Rows from block 3 of the text decoder of a small image captioner, named by matrix and row number. Rows with one number belong to one neuron. Each number is 128 + 24 x the weight over its row's rms, rounded and kept within 0 to 255. All counts start at 0. Numbers have three digits each.
After each neuron's rows are labels from the 100 texts, of 14976, where the neuron reaches its largest size: "fires on" is the input token at the peak. Only what is clearly more common there than usual is listed. The data: small charts drawn from random numbers.
# gate: MLP gate (decoder.blocks.3.mlp.gate.weight, 960x320), inputs 240-319
# fc1: MLP up (decoder.blocks.3.mlp.fc1.weight, 960x320), inputs 240-319
# fc2: MLP down (decoder.blocks.3.mlp.fc2.weight, 320x960, transposed), outputs 240-319

gate.221:108169133144124153099101112161148120154117136138209143124145128158132130120157164193083097131166109146154139134099106092115152157133124122121106133125114088128139119141124103126187138120157117151109106124096128098102186125184144110074107161
fc1.221:156132124185124099156119132130118149123144098138165164112138143146191162158106137148164095149136126137073110176122086136072148128135167152121168145187177124131121159084123138127107130130139127109121127133134131126153164153107093110144137089
fc2.221:160114120159130137137125113128159105192085091125166146136131142118092162154153142128062124111150115141124124116119125088151131172131128094097087115079103115109145102125128146150155134125117123154103162083113115143104114159133099133117090172
fires on: ","

gate.77:135169097121149134109089121110142153128128126128107105094109149123107118134146125097103110125106157102095117142148103135112122108209141121115176112141123141131153154112147142102125139121126108103109147087175099101125109121121148117124153101
fc1.77:169184112109139123133090138112144152113115111138123114128112150114115116148141136095117126117098153093084121144152104138128105110201134129114181109148129151104144142125155128113123147127143110115120127097166103115120097117101136116114160103
fc2.77:199108159140104108130141120157151104132128105146137147100122141133161118170092110159078108130103118100129125113122081148135140136162141128129144119116120147102159187129177136145110133073163131115078116099152162141157115124109116191141120125
fires on: ","

gate.205:090192118125157165157139126141122152130142119161118115125097153112129137113149191091190119124137113099156108102166153198170137116125157145200125138116126105144144087125150118131112116141140133148118119102120113151132144137127113158167115118
fc1.205:156097139168136104130113155158137121115178130132109133173110102126121123170127125142157112167086137150157134089147150081161118148167133112123109144172112170130096154123116137132157093132107133117154117109112157129137116140107114125094155133
fc2.205:134106150135126123117115135133124096135079088093120148150154136143111127113136134105180103125140148093082134127165149142096163125119119155090072125081154142107170153075103144208162147115130093126093076111142164110121145122144148128090124115
fires on: "line"

gate.73:188129122143118065110107116115166132109102147119168155195128108126132163143174140137106139116151103145135123157149134156114161128114107146109141115142148146134141162141094092171157142167147160130141144094136144082127123108122116145184168133
fc1.73:198118113134115067127138149097154119104085101098148147148116100140081146155164123167108153101149107110153122189135125142144124137083119133100137136161151162156139137101099121171167156148151068125124131110129147091114121130118142126155151147
fc2.73:108104113146117124155129090111110155099121125096109127165075143171095140085117088166134135156116172129117093114115136129153108129100132102136126110133124176146133121148078122109156116110108085136134113149095102100118128130126122146143121134
fires on: "line"

gate.233:172149136131171131170132081132114168137177070152145153117145137141117114084127175128168131135136132122105119145136129176113102130116126109153084094106136103140083094095159120148126135106146148171100078087166112125107114139162110129135107157
fc1.233:148131154125159126139137083093092124141147096118149145108148135138143125122129172090153120128131177082100113133149122183091067134100124132133101105118121090130100130108173142125140156097165145170112078122169129122115096142145127127155107144
fc2.233:188146112120141087144110097101097142157156116112159086117143152141115143083138106123131119129160157150160156152072120122147095138127134109081129138120117103125078152119172113103154153106080152175081128142178113132111161146123091154166147143
fires on: "step"

gate.178:119155127146156138194156104137114141121158122180132101089152075130114080150116142141140095154120145116119156141086140168114122086126115087145124108116129076100137141110148122140143127128158157123096121142131133126132122115118101108101134137
fc1.178:153150181139157127117131125119130126150115125143125106104120099143149080130122164083129136157097125106161155111115132150120125084133121092124110116141105099114145124131145128123148109123120149141094086143131082122113099091109149139105174122
fc2.178:190122119148149138115126120076138179138124105109132125069131140131133090148136103134154172127116180105154098156087127122094132109142146055109147142099099107107129148143108132117151113092112128111128146121138140094107088097119129138137117116
fires on: "step"

gate.758:155054085137106122160099122132112130152150105122103135098152106167134146126088115139110118093142139132123135153171162184114087115111116132078128100116133136134152121148182133108095115152152132167081143150126099121122104130165132126141104132
fc1.758:185094122120129117142090115122106146135151143120130156100170141160137127119079134115089095085118125111128122117162139195120096129100096131068125079119135158146137133158156100144072088125140168201086141145122124160104116161151144136133142139
fc2.758:126100149125165124122107148116097159084156160151146169145082147079121162151111124099116064137140126138139129118151142107097127148103104134110136139121170141104092112122093137129134088134119141157141095169137133113113150152140149104160159160
fires on: "line"

gate.103:115146143150137142099171155137125112091137158148165161110092124122121101100167121095129155125154125128132145141134156169128167082157159162138121088090128132077131134118173119115141113147135165131165099104106102126115099116154136106115158124
fc1.103:093165101118104138122116145133150118133132128162125094098184100125152142119140148174133149129136151107142120137139116128157087148104176128156150131114104081140138099154125134104114153124137096157112122174171074101171137141140152113126152121
fc2.103:152137106156131115124119134155096100144112113131137093124156087078172135112132141118135122102177121143166123113119102124134116108116139106135124117144133109167170118127161143075169129127134110131096140154144107103166147143165117172111144101
fires on: "line"

gate.297:151106109121113153126150099125133144145093145119155128139146159173117147124102112138119188102135093148158129094150132139163178105110107125117100120123172138102113160119093106129171109143144166127113159083155127115142173152178114110105149122
fc1.297:130160137180128085126147133167092102101110170110099139126135138180142131110114149113093100165140114130079145173132119084131155151126117147153170121136091123090147101121124139134144135125138139121122129124113175139124150167141109130086131109
fc2.297:146107149164158143078122131114113143125140128108112146089145160101145114117122114082130150105152140132095150113121120142080095115124144115095097155122131141113118041137149114096091154119122175140177105110134182083165117096095157151103145114
fires on: ","

gate.591:111144090162157187103146109117127139097143125123113131097074142118147169125122101105120135112104098133120097200126097167182113158127140131125129114116091166175177120160153112142141136125115142163104190105140102133124093108110125097118090109
fc1.591:162148134175187145077143128152148162134123119105151120142147104120123180123112106075095119156133137143145080159134095180162132164153159116124094130097143120122153134167146111144135122133134162149115161103107092135145103152126128136114131113
fc2.591:151098144167076116107155108095122122149108156134120147120173131163121168099138137140075156147142121094126117175105108162152145111099124130161110150136179108097177086129171141143104106142146123140102130101124113142128103115149097179120130150
fires on: "line"